config.yaml
model: "sound classifier"
norm: "batchnorm"
depths: [1, 1, 1, 1]
stem: "single"
rnn: "gru"
beta1: 0.95
warmup_steps: 60
Rows from block 2, named by matrix and row number. Each number is 500 + 50 x the weight over the matrix's rms, rounded and kept within 0 to 999. All counts start at 0. Numbers have three digits each.
# conv: width-5 conv, stride 2 (model.blocks.2.conv.weight, 128x128x5), inputs 120-127, a 5 kernel for each
conv.0:497531447500508453518493584501500492516502454497561509490502466494493485496485495517541537486500494492535509503477441486
conv.1:487592515539502381547526488555497623534501490465485449485534509498493502489481531534427502501507498488537586440501492500
conv.2:498520494527498479507524508409496490495498500579529539522509440477507505549494484497492476500501502500507514520517493501
conv.3:496500451470484512499592436502480501501500522482469500500544505511487503498503448643557363503510504506441480419508566492
conv.4:487419461553531473447490496463501499509511534479500468505500445493495508572513492522501444488502488498501494496502514509
conv.5:436460582469569497500499567500497485501542501561492494468502535491503570395522634498505331480498572508479476501479497495
conv.6:500514543485479524490530466499497492485502500547517500496500497500485522524495494510515506527538510497485497536495616459
conv.7:661539521452458466493487525500539493503484498469504498480486492492494521508498522509428502489515501476527439502506502500
conv.8:528490517504631499487508495486502524519502498501546502511478500476709500426462515482497500506494634440518501498515460521
conv.9:706544520479432484545556496507499500497493505495489509505500502504553500483448377507492521497428505504576497588504470467
conv.10:540518464499500495524597537447494505486493500511531518501511424484636501443582455359621501501503549500453507501503413500
conv.11:516502464476505504430519474479494502500500489481504509489479433554542503495498500469634437500486505566502495510499485493
conv.12:504495474502507669382382420504467502500500509476524535502514507440497535542582565309495508507511475490490437515503508491
conv.13:509500505499501511397504507624503503499576603463474490500506481492509503515516491504493502501498507497430458505504520476
conv.14:577500549514391479541513524494486499504511489473475541510481541469467499498509510482428496503503498455498485544500499474
conv.15:535591494512487486503526633496505504499515490507501571504506507519530478490432495338726523530475526508475635518501397513
conv.16:498500500496492528414478496494512497502482496500511500489501486532425498488576481427547509506505501498517499452502497499
conv.17:642559492507375475359471500577518504505500458473500484510501493447501502572475499512499482497496491548509501504459505519
conv.18:506497458438494435542496447518505508501487499502509614498497500454482501502477507495500510519491514603504499477478505501
conv.19:502485501495541523440503501502519500453496505481494490505526311519705499532633455434621507508548477505345499464530515499
conv.20:550511505433505414524509500533501501472437497406502500483481483501568491516530351404619549522449501501508530558615441444
conv.21:522527511505448490488445504482457499501501506519500501500513497438476527512500632575310443494502489504500425496575549491
conv.22:497457488475507542576505495451491528490498500508509492500440547446531562471502479569509490500492490531471501490493500530
conv.23:492499438523447511521534536511516539493510520507500497500521477546438523504500504479490498501505500506511512382453511481
conv.24:522587508508480484536556511590500534505503505531582499503531462566438550481641491359515533525535480415498500483450486484
conv.25:489491514465505557531478508498494504503501515552453500517496691535504512449500499495226570547499485506501502499490489458
conv.26:508520561500496493421519500510519500496533491498497530489503476500626489463507580508525443503481507501521498496483493499
conv.27:504636470481501483495475401508483511497520507498500463490473419487462513782502489607341441486501535505500503529498499505
conv.28:483511501549496497449525462496492489500500505489499545492561496489502502454502501499497477589568501500496456504551504498
conv.29:458478465613533524487501527550497494483498505454496489503477499495515521478500556510537517529501502493390512478515528474
conv.30:500500501506526512620537511448516520500496499486487506467476506509505502428338518482549492476444521517512501494504560491
conv.31:491449448487517383377477550568495500488505495502500498542507444528508492661501505498499501499518505477499503503499500504
conv.32:480517494488543500489500521500504475498493513491521493499503491502565511474500503537474533532509515498477500529527500500
conv.33:486502466507533495504491488507500507506498437535594506498497475505523488488524485509668501591495417498495538537499484467
conv.34:478489461511537526499502463506508500500474490491467498484481495456523490514443497511509572499458494489501502532487481508
conv.35:541437501561526451478516512563500496514497517506488488529525445653520412642486474533518536494525502494475485519500411482
conv.36:500499497533404555654485506261502556485501534518530484490501641502397512477451502522507499476453499520550500459491501487
conv.37:502501603483498494492494567510497498500499505537492500508508501499597496426505538405494493542513492500483488498493500432
conv.38:498515432493505384503520558501484505503500499476533499499460474534500587482491507474465505513467508509466503458486500527
conv.39:505481502492494479518514504423498493500501515500508500464489523475494492511495512568511502451497508505499489483494499514
conv.40:480555438527512505694452512487499546497482518503503514512476455501508498464383504529504573517561485418497506445486492507
conv.41:491509458523502478518440496610501515511490497560505558499488490472452510626490496505499571493472496502508496493487494503
conv.42:464477482512511472498491509502497497500498495520440494506496506402487487452502665503275283469494605496503224500563506493
conv.43:514473527491468468489363504904499503488504493457466490582540501484190489621423438482551600437468491590505501571495511438
conv.44:398509507510499429456543517554500514499497500515527502486500444511538506487451510564553495451528567507486501500483500495
conv.45:408511582488548410478526630471503520479495497499492493494497495537578510497040542510562537446476475518518551535456511500
conv.46:502498523480503511499306556624495522512487507500499487506501567470505486468504497493284610508553500492474497573500459458
conv.47:546435508507516565676483219469502484507492500492497462498513542504384496511664292504489495492518499510518502499559513512
conv.48:517563501437510476506502501505503500496438473499517513480500467507495493499506499536502552475461500492503500471441541494
conv.49:520538491502543473450477565604510567509502502492500485499500500528496504436484544310496594530496494502438487492504501432
conv.50:496569499526464501529464480526493503521509485445443520537496491497505494490508492494482491602500495495536486498487484514
conv.51:503504398465469625602505457472494522475458501497493501480470572481538453500492539537512513488496541490484521439481465500
conv.52:561500493455534541539626496259500492436491498504587550570543500476509497489495498514503546495495515540508532498485484518
conv.53:431525505500545535505538481496498478499543511504467494491472487495602503454494552228422399526503499503490502502490540455
conv.54:602487473487464422381531576504467504442508458451487514495497497484497457721531485503515551507497486500563498576447504503
conv.55:531451595528481497505499500451500500537508504464476480500486490470557441503503520485500498506493496473521491628499514505
conv.56:456504545471515544499497462372494501511502508514482509505510499454693507508493848452433499498582487483500460409498527501
conv.57:503573539429462498474522511414501517496500503498459498479503516473501502477487516502521504500500482526501428516522520501
conv.58:475472533499507526486371445695477501504502500448458504491539532491422628518495458603504511501501555588487488500496504535
conv.59:554500494497500493498513550489500507524500497496476497500483482505487531500508451450504499515496512495496513494486407499
conv.60:531501491503508482501494506514527506507500500481495500459433493481510487500516504498499462495493544534513566503507506500
conv.61:501588494513465498501496461497492500506493495501535500498514492466495512496505505502492479507499490502513502493491546594
conv.62:501507527500479497602520395502499490540545498491499500500544546482449488507545492504495469515505496436456592501477458469
conv.63:519528522505470481502467468608518516500507491474511503562522463471486506496470509537498479526489503535470567424499485472
conv.64:486524486515506588599493384387499494530503505576490538497501493585467518476365546462490526481499483486466486501475541520
conv.65:502397503474508498493513480483495501500499505496500485513501517538421537540499397733429428500497504524486499504479499593
conv.66:502499475453488500568507481392493494500481627518499499499499429507500469618514512608470561489501500506524405422529500501
conv.67:447500492545485487499502509502475488500501589470502503487447489503461537504490522352480474501501499500491500449496503500
conv.68:487500515495500509490499498469493502461500564465462454505508494499539500453535433289550554507494496493489533519517496445
conv.69:499535457525494534506492460410543502500501502511511502501499457497512560503553467508311494486536499515490523500474535500
conv.70:515513466530511480443477683508562542481498467528501498477500477510517511566560504335511607499495481460572555636525343436
conv.71:495523482498447445477490505511532512537536487431494505513518485478595497509536522490542443561516479472321526499480494492
conv.72:463493473502525499506498517563500500498497500501514510531498466494500499491495499472500501494502502485466505464497498553
conv.73:564451500312595687507438436457483494544499475493494500560407508504548498506500502490510481510491502496508493426498467444
conv.74:494488487522511458491498499482496486500502500560513544476504491503550479536512514455502500500492496477502494507501496502
conv.75:512499511521513495433464505612483508521510523493485500538506503490545507560433482501499496498500500494498508545510499502
conv.76:362502528629448488439484587575499394513523497540500498512502441509595443496524558509505366536597551516508437621518462512
conv.77:514500464494479499622507476553516504508500490528499503499536526500440470501499413503502414435484492385476501494491499491
conv.78:510465455548464504483478506516472456528504502533509496511504480434626551504638551521535467452506576476499508376490503501
conv.79:567500487467509522544492431399506492504515577500471500499494485481493490512566489448503485501487520493462508588551489480
conv.80:505495512501460466495499535504499538526515503501500494501499469562584515494407603580501496450511466505503525441501494532
conv.81:480493497498485474501476539510498497499513479528560531508495446522433539514487502447548705501501499500535500460501487489
conv.82:477448485474476505500481505499497498500506481510504502453470489484534556503393498546523604494506499500515477498496443506
conv.83:486500482515507463493528520543505506494456502483499534536541428495503491486527471483558502510491493513412505482426498495
conv.84:438476495507594492487528529487494497501504483505491479518544489453598512522568655426417494462499527493516502503463507504
conv.85:504501437495509527462480472487660508478510502480494497489530598299500498492500464268505530413445501499522512500508507492
conv.86:483527508497445517518482471505496508523528498470500495552639508500496449506493525456473497551482483451519513469501510512
conv.87:514537558529500539481480495513491442503502501496475492510529479508489511503682408465502466551520504464508506499511516516
conv.88:419631496542508497502490511506514524569499466489412508509539494477506500434510518491438404466463496460503494528497500502
conv.89:498483503530463476528648585338500473506510538477495508522500433521531433497449500554539503501499505467525498499500472499
conv.90:479492476470505390453523535496547514479478432497550507495469458507547495450497562501541444503468541531461511483472512521
conv.91:499520502526499659531420505453499498488523502450477460500507582463457460507482579485450471592475463493423534397494505582
conv.92:449492479501500527474495504531508497440495476480501511508604447500534524496568304482499506377493518512627500480499499499
conv.93:500503506518514513570517544513479498500544540453468495499484497531488490513519515441483472579524494451459491462518495453
conv.94:450510512533492514483490507629501503518501499521475486516546404536560510551502496485501499531537489498536500503512488500
conv.95:503492491529536500499529500508495547501482516481500517497490492484499521491495503500501501496498542491525449470511526554
conv.96:506467495508487562551512488490502497530500499502500501484468502480494541499485484561363515367494536563504504494488522499
conv.97:317500511499490499490496581497512511579508501501526502499434425521605499413502500481645500574569488485504466501503504507
conv.98:514495494470547495551464455497493508503497457482492498502544575480447502508495469535478480500475512544565493505476500517
conv.99:499499496510593563503501454478501495510500505508475484483385481505488507494506484499508511365483489528486499500541508503
conv.100:535490508483512520523512494499496501500496500473500485463491516487509428507606507579502427487495519489501508504499496513
conv.101:481501503443497480468532491485494496500502500500519500483491497505525490505498355554494473491468497506531496499499494481
conv.102:503485493472501503517468475548494500506505501497496502495474515487498513459420528576451491559504500501499520504477497475
conv.103:508507506498479480547558467491526501502498465498500465502501513538412476492418422504665490521420471559497450459498507525
conv.104:478493475494496616496500500496515510500500486513547501501497511439509490475552515539536441490488529547500501497486501504
conv.105:564504483497490497503494514498502502490498501500500502447472467497523502497500482519498555488498500498505507503494491528
conv.106:506534525499513518476531497512512499463463506480478523501505460491524416485498508450414481468570483474503499506537499515
conv.107:498500505472551497490505462499500500503507532486442500490465509500465487595502493505516508500539501543546508508525490529
conv.108:504547506488496512580537499406498504505468518462478513504512531499500488457502491585494498510475490585506428492502500590
conv.109:507537505459429437409371502790513498421538494517509567569504455477366549633197506466519712431479507516505517661510467435
conv.110:500497471519445571500485510272496498496494493515501520499494494464465562501498525495508495529484500505501550502471530498
conv.111:497502502479469456504508490565497500500497488480490497500502503490507492485447450506483504493371491491508668534495497512
conv.112:513508486508448473471502502530499500509489453468504495502531404547501509512493494503493499478507496484501513587502509506
conv.113:499474497500500497434514479626497510488500499499493527496508490473500577552499510478539521508498500517504553501498485448
conv.114:501480475509522539446333465503501505506473484517504494489490503477506498523497495428507577499521499501501500501567593439
conv.115:480493508478500485537519519509503498480500496498505546524528494515505500495554483459525486522535500467413566500505476491
conv.116:479539508513525483464506506472500504536500482487417500498492468453542501495522517524486452501480530467515466506506515498
conv.117:478501489457499560497525481483480498498505455510521485511499421495450511572483553472497485477498500539554495489490483500
conv.118:498517501506523515507423506496489498502500502530522517572517437485453550500489484519492483498555473495462496509491549526
conv.119:542503484495498509558501501473500495490481482562518561505500438516479500500559517500482504502470478494493506479500489502
conv.120:522498498502499512523532503510500500573560498502500506501498482505532489568520510502500502499504500484500529500513500531
conv.121:506515467487532466463510573420500530500506438500514518528499397563502462498502483574562498509500480535509509505520500491
conv.122:513503504500528584427508527441496484481500538552490500494444494503504572558499410491509479486508503515505510475499497500
conv.123:564598504384486511497568441449517500475487500499511519511500502539453521526449505592479488508490499518500501499494515521
conv.124:523501420497508538477517482355517504491502495508516500508512476475713536439540512496566465490491528546460501483500576488
conv.125:440436518500517454501498425553516484495468505502503502534500533457508501521453471547339541493500512528554488542433520499
conv.126:518499501508501503549495492500506502524504485506500498499492517505467527509500453602460508470497473472498493514499495609
conv.127:478498574525530501466472499524479500503503499490521500505547512450500510516503490514501484550497522455499501507500516520